config.toml
arch = "pvt"
model = "self-supervised image encoder"
dataset = "drawn small creatures on textured ground"
train_examples = 101725
image_size = 32
crop_scale_min = 0.2
horizontal_flip = true
translate = 0.12
color_jitter = 0.6
method = "simclr"
norm = "layernorm"
norm_position = "pre"
activation = "gelu"
mlp_ratio = 6
head_dim = 64
fused_qkv = false
qk_norm = false
parallel_block = false
inner_norm = false
kv_group_size = 2
patch_size = [2, 2]
depths = [2, 5, 2]
widths = [64, 128, 256]
projector_hidden = 1024
projector_out = 256
projector_hidden_layers = 1
temperature = 0.2
init = "torch_default"
residual_init = "none"
optimizer = "soap"
beta2 = 0.999
lr = 0.0033
beta1 = 0.95
shampoo_beta = 0.95
eps = 1e-08
precondition_frequency = 25
max_precond_dim = 1536
one_sided = false
adamw_lr_other_params = 0.002
steps = 7100
batch_size = 512
epochs = 35.7
lr_schedule = "cosine"
final_lr_fraction = 0
warmup_steps = 350
weight_decay = 0.1
adamw_weight_decay_other_params = 0.05
Rows from block 4, named by matrix and row number. Rows with one number belong to one neuron. Each number is 128 + 24 x the weight over its row's rms, rounded and kept within 0 to 255. All counts start at 0. Numbers have three digits each. After the name is the row's rms in percent of the matrix's.
# fc1: MLP up (model.blocks.4.mlp.fc1.weight, 768x128), inputs 32-63
# fc2: MLP down (model.blocks.4.mlp.fc2.weight, 128x768, transposed), outputs 32-63
fc1.36 097:172104056101152100162096181128140109144136103141081154112100138089129183133099147102128083107158
fc2.36 096:123102122127099133150152119199136163108149104126113138122085158076158153184129142123156122101148
fc1.37 104:101107154189098127162121143110139130161140145163125135149129103152100110130146112149159118106108
fc2.37 101:111148115088114153123158123113155141094115107133151125126151116071185165115121126110103150130123
fc1.38 073:117101093148105140132099126145107122096165116124154084118156125150094118085135164125151160108120
fc2.38 078:153116175111145090131144142108147134129124106156145155128088105141116118189091065120116108130113
fc1.39 110:161121152122088152078128092119119147137118135128132219099117158157132112123076134157150116108146
fc2.39 111:128134090164108131126115134189166131110059124128125128155108129087127136117136106131110122115148
fc1.40 107:112115176082138127101164113123140135086090153142152112126079145121137181091131127124096146133114
fc2.40 115:149130153101117156124118155092082096161147148143139128085103112143178112088208109124118103130129
fc1.41 099:086122170163121109085147123113123112126112186109130111100155125097124106097144116134152114108106
fc2.41 098:084147141135127114148137137139111122162133146100125109094153118098128122131126104114165146113132
fc1.42 119:171141135101124137106172134141147186124098130102133087111110069145124174124113077152083111144156
fc2.42 108:104109146120141136138128100114106131121164105137123167147150176100101075165128162094194127116119
fc1.43 093:113139082122093149123138128163137101152130096107138137121132127094082139134100114177171125086092
fc2.43 107:100146126153128132151115109137172163124108145120134104157185144137119117127106114111127112187119
fc1.44 120:142158084107129145123088122092140127161156091115113129134121093145165130142088145146147112129126
fc2.44 108:133134125102138151158131122147096102148107153149129120138130094126142140141116146114169089118123
fc1.45 150:122095069119125130161156129145111124191121112146138144143130122125155088150114106115135163178124
fc2.45 112:135075081102111131154162137082120134195129143129122134138121138077110136113101154106168153131141
fc1.46 098:131121146096155123121150127115140094104122143145162121120120127110118114140171101166130145147124
fc2.46 090:122113143143153086161117129107102103133092128138135115127112157123156062122131165117137136162170
fc1.47 095:114124167160149132171099138153123123137181173116122122095132106152112185116114113119116151108103
fc2.47 129:140119116124111144136130128117194149105081122151104118145125094105116109141158141141146146148141
fc1.48 088:106142109151106117176126119134105124127129083112126088139102157134109123177083122153185125124122
fc2.48 098:130101116068125144092149148147146114157111141161141098154111143134130138180147151127121154097111
fc1.49 111:153157112129080165143159141129083109166138115143189157105125124128121111130110122126107101156128
fc2.49 112:157124124146167131086160117163135142112123100114102150088113166127143150146131145089153120119135
fc1.50 105:140132119090152126147147089109125104142190121147152169144131131143117158125139128122136144102133
fc2.50 112:132158129136085130177133175132131110098121126108066122093135103112128133143110109149109124099166
fc1.51 103:128125145110096151113131137153094134121158124134124154100146157126117124109110088129142126136128
fc2.51 096:072133123092124140134166081137136128149176096143149087141101102143141147109120070155138135142120
fc1.52 087:118108110126112135166167117118100148154142100157057112097176138130089100107157139132111111116080
fc2.52 103:133163133127130132144165171154084138104161138136133138113132109119130110126138162132149138136154
fc1.53 091:138124111111103146129117151126125137136168148148130136157117153149095116103094147052147088104118
fc2.53 114:124128165146131122136121129079127127125132137138128129143094134156140131121126146091086107126137
fc1.54 100:123161168125109137143110105154125105126149131105106121097166116126145122095127093133110142130127
fc2.54 105:134139142100123120104100163190138110128150112118074130097123076150142115150134097101100147121113
fc1.55 107:145127172153138125102106159089132128099096140081107148113162135129159103084134154112174112138133
fc2.55 094:144141154097146158139106129127127090139126118101117148124168160102127134120136167151167101143130
fc1.56 113:070133133131133149157116128128137148145151095116127123079141109136128186120093168122092155125143
fc2.56 118:106163148133134136168099117124141145138122086100129144074172093138084123103072109100134145114138
fc1.57 117:151162173142105097118098111157108127152088141113088131170095127139121125145166117119106095157121
fc2.57 118:128111111100126127143122136113105141182181119145149162123134150114113124130132117129111131086181
fc1.58 079:084122115159110104097122096094145162162132156171114146111149127138126129155136136115130135111139
fc2.58 077:110113093154101115114133166109129149150157165135131158125162119107117128119164119135134141129144
fc1.59 074:093100136084097150170126095113129143109116134162133127113134152148134105102114180159100144118108
fc2.59 073:117133112111105126120126121129152109101130151138140093138146121119170161103132154132125120111138
fc1.60 106:135133114118118094090079104180147107134106140128103090163129110104102154115097151103140109079135
fc2.60 100:153136146143130105154163141100135127142127111126121145109132192150120073152137099148099119177105
fc1.61 094:145149122138114155149110129131169151149119117115091110129143115109135101146118186106131125104108
fc2.61 099:136150151144161165087118138125129133136154101113095135076120123164132127143138101151074132118084
fc1.62 097:112084119104152104127150155135103109108097139140136100107111167157164093101139143162134113183147
fc2.62 104:134164138144157141160133145134110102100118127133106148120114113112152144112139151083148143122103
fc1.63 093:100108138113138158139152116136145146108107109116168118104106181099128124184133076155124172125097
fc2.63 103:151133111129147144099110115125130125094119105125086119087142133134125117142113105108107098151115
fc1.64 118:132124151147134129129097135162155157146154163139116112144128072118140178092132150126137086105172
fc2.64 101:154143116145118156180109119142131117160130133181100139086136154120138121155125163140135123138160
fc1.65 084:125125106130123113149166167105129108133121110132132113189124123123101091119122127083162108101112
fc2.65 081:077122113141125117168095118132106101146095101125127157139140163117127150098104135138096105112133
fc1.66 133:144163178125115138120119158127125148144201151137122136130153130126100105144105128110186121104114
fc2.66 114:115108081165160135137148123112125124110121101102091095116106123098184126133131147148088119142128
fc1.67 109:117145122145123139085129107136102134113168124182159166147142115111174124132128130125132125148140
fc2.67 106:101127141139175084115151186180083128171115145117115130157115117114128103092109117125125113089109
fc1.68 077:135124117164163126120111127160062127087125119117152100127081152119142138117139080138149159117144
fc2.68 079:140121160145162144129126143127079111123124177091148117143108110111160153120086122096140176122136
fc1.69 105:138107118126164136148142133132156163103142150106132119132150171128143120174079140138092139134111
fc2.69 092:138100087143131088122118120167123145157140089100128125141100147154129151134151103130127138150145
fc1.70 109:155074113108137116100158117137118140069143139087133144111153125124126147145085131152111145172115
fc2.70 111:114136131091115141087159132127105147182145108123154105146128157181175107150096140097132137137171
fc1.71 064:149170152111178083121115095104113156110106085132107120129125154152133150087097143148141176110181
fc2.71 063:093140119082130106145126090144129081142128121136093119113110098106118152099163139157134108195137
fc1.72 087:124109102141148140118128122128107082117135085127113143086132165163121147128134096175161127115100
fc2.72 097:123109159125161143114139093106147110093141124142095127087119164170129092117144093127150148122132
fc1.73 079:107151144126124149168128116146140136164105093131144136125160151116125110167121134200152107104149
fc2.73 082:155140120114107148127115155111131109117090139161120129126094097159133199066124116124146168167119
fc1.74 098:112161155149111158113107141140131142142131118127091117185134116094147101142148161093078142142104
fc2.74 097:131133124129098147141148109137104117138162102123111164100106173126125106142125176138118121153132
fc1.75 107:140167132111121129151153118108102136135114153088121145145128059144111174102127170152123108117091
fc2.75 115:128114120150148108143147091079088127147135091110122107146125113115171159081125140142157091099122
fc1.76 088:124114150170140117141099100124119133163122110117063115111141152143108103099141154134089107103109
fc2.76 090:134134117087098158148142171134137107155122125117158166138123110119122148085112186117110127170125
fc1.77 109:101132163159142119120107148138119089134116100161126118155140131102110079181096108127148150122134
fc2.77 101:145118084139105164111143115118135166149133120095092115072129082120142132126175113108101106114100
fc1.78 114:106133143177134113145093145149096140148116141157114154138123121145138144130175098102128129095173
fc2.78 103:136156110122109112148156145106106153113141122125125123110090104075103097117120141125124105133152
fc1.79 090:150129107139135141104128173119115131142087134181137117120101097136128098125149142142151124135162
fc2.79 105:112120114143089108082153163174154158116085150129145099159103115137084159149101121129122126152118
fc1.80 103:116147177144125078106134135139114136156101120110098107172153126155156111125133128160198155151147
fc2.80 102:142155111112154146115131153126174118137162124149134158119120121111104122165130132091067087138150
fc1.81 117:151112128108085163108097111099146132166161159136083133135167107174116088092134133114156134094119
fc2.81 102:146088141132115114082143114125146111127143137140173130118096162110139160137159111100130137166134
fc1.82 119:114130119179147104125145129162144091119143116150134143121141151127148158112123165130149177122068
fc2.82 096:149107129156093113141145136101111076131142126128161137135108104142126149120143134158126189107107
fc1.83 092:151145096142114124201107130146179125123124198142116086099084145122091119124111084140120105107138
fc2.83 104:120145141139128093129181171132092120105140104096150117200144160103149123153133117134140097113142
fc1.84 093:100165162151135168185116144116130073132129107150078147115077123145169127133109124104160148137180
fc2.84 117:121120126142143136140132127124110096152129110129137113095100152139098138159090133102144124128105
fc1.85 118:111124098131183115142122095078121104145144118137112117125128166099131122141129105152096123115105
fc2.85 132:111142102124183121135124118101122133125132123163096088141136149141102135156161099144114078102127
fc1.86 095:082147162091089130127167144140086105120114109124149127099128160138108106147157104120109126176125
fc2.86 097:076161165129086143131166142144056117161108102152162104112102134099121110137140122102132138122148
fc1.87 087:112169135096154117116102122120119129163143108131097172101131115171151150109104137124150168144098
fc2.87 092:125136141116103105119116198123153125131141141162118147089121104161110119147113159136131182165103
fc1.88 112:132168119118110141142123115178123132146125151086131139099172168141124121135139157133143108136146
fc2.88 100:126140178124112144143132142100159127145121140169129099089074143071149142118127144104130147164119
fc1.89 093:122118107138165130121113118107147128094147133131125123122134175132140087153145131110149102120161
fc2.89 098:139140158122137120117116145141192112091151168134099116154124156106114103138117115104167146122162
fc1.90 073:135155095140096128141099145122174164139131133118118115121172095104140144138142125116118124090166
fc2.90 072:140077139112169155173126119130126136127121106171157145157108130149121132138121134141096130168132
fc1.91 102:156106141125099178088128141162116098141121106109114117147135125155107136134132130126126112107139
fc2.91 108:124161143152143140106104116082120126170112126150108090167117120146108140183152123145078076085152
fc1.92 095:121126091142150122144140162135163103126144133117137098124151109130122141103090149128150157099117
fc2.92 093:144138126126137131116124103102109148118186117153103105089071147123083117095123146138105102147156
fc1.93 097:068139133115161133144116128093148095145124149143076152154106158168141153130115097143112120147161
fc2.93 096:150117122155143097166128116089111126141089146081110132130103134131130148119115141145133066114091
fc1.94 116:138110129136142156137086157120098111142146137102114159125145152103113114089089094081097168146157
fc2.94 105:074141151105118169109074106133128151111129146120163118164137123141100174131077105129126162116168
fc1.95 114:127110133088148125137107148090131173128090146101127093084094109125101149166115098124134163145097
fc2.95 107:136093129095164131096093135127144165117112168112116144079119141163085121160152119130130129109113
fc1.96 118:149112160165150124123127106162071142138100128120179128091127113123154099096143153124158103118152
fc2.96 123:135153134070113108126115114127129131119154111149152098093112138098132142113089116109109160105111
fc1.97 107:114126090160116169142112108150148130139115107167117107105130083126112157123098122126076171078139
fc2.97 103:086153101156121117144080106142153150099184114128072121165104098082093151105125173083105114103153
fc1.98 126:137104160167097088080146103126097077108160120117127172165133127132137149172144148108107110139108
fc2.98 094:130166071120111157125079126093139132142112136126115138094111098120136167149125106112118153151089
fc1.99 103:127119115128144132118116116152088119078158143139129142121075089135150157117160110155130128120162
fc2.99 093:127130148125171109144146168132136147105103161083145176135100140129151139129123145096069171125127
fc1.100 115:073092152145162088126152153100111121127185162139127119139121102202114116139126105140122158092103
fc2.100 097:115139139131099128116121109139084097102147140110131135091117151090102108155167126082105106164113
fc1.101 111:075094096133165096135174103143090153101172067151109128184106123100091111124128150132122134148125
fc2.101 103:094166125136153110134181125166109133167136070167135138164133130089099107088086165112120122138120
fc1.102 079:104109102155120117098150107150136113104114073086140133120109159107193141153142143107126184128123
fc2.102 075:141107125165141129128129099124113117143123130171164160122085168110133151116107155117086102114111
fc1.103 085:129126114149134125185101131098137149151087139131096103120143098147103158114115151142093103198113
fc2.103 086:170106162116112154114120100181126178103143163125134104130152156112102059133111094157101160067081
fc1.104 098:132086132090117123120126137061138128122154132101133132181152142169150124099170155148133133145092
fc2.104 101:114145137156142150136127118127150181136115133137117109142063129098146136142157115107082099103157
fc1.105 107:143091116142108099140157103172111145110147130130083128130139125112095114101130130170107106107121
fc2.105 098:121122116117082146113131137149095133134162162097105154125148132046157164140166092126110162121105
fc1.106 105:113070114128166120145133116089101163143146100095123176172154140160132131080123102139088123085135
fc2.106 106:154145134105158135094141139138175124124162138144149146158128128134145142143123106118142129123136
fc1.107 069:165125137118141144082123147089132114120153093124126086130165108129113148099168126142123196127057
fc2.107 065:192090141126114129096124133104179137151124142117146123154161097117107123147192130166153137153115
fc1.108 085:100136141097126112124121110116138107123112113081151100094128112127153078104097128159120133136123
fc2.108 102:073130115136140062123090116125145114133159124170104138142097097085082130166105107122088130154132
fc1.109 077:175118159127152171122154140123074137169140095115169123140117112155139171147127121108122134087162
fc2.109 095:112115151088190137069098152155111117110141172151122162147099140126117123105166131121108123148117
fc1.110 098:195123133131121128128123133138143128101089073138108117147121133138132118167150119152125124108201
fc2.110 101:139146167155110110106120094145130161131122120117085132128180123141136122162126138167148126124196
fc1.111 101:127129125095120107142100114124128149127095174140092121126124129122076133114100120119152070115107
fc2.111 103:112084192123128096114153156130172119144110115138105120145129135142131119166122098155126154159114
fc1.112 112:110120132139154146081136135144107144136172139169130144104096147177140084126168110105095114099125
fc2.112 114:117134117082164120135107113169116114097141176116133121115146153108074177153149127157138150165147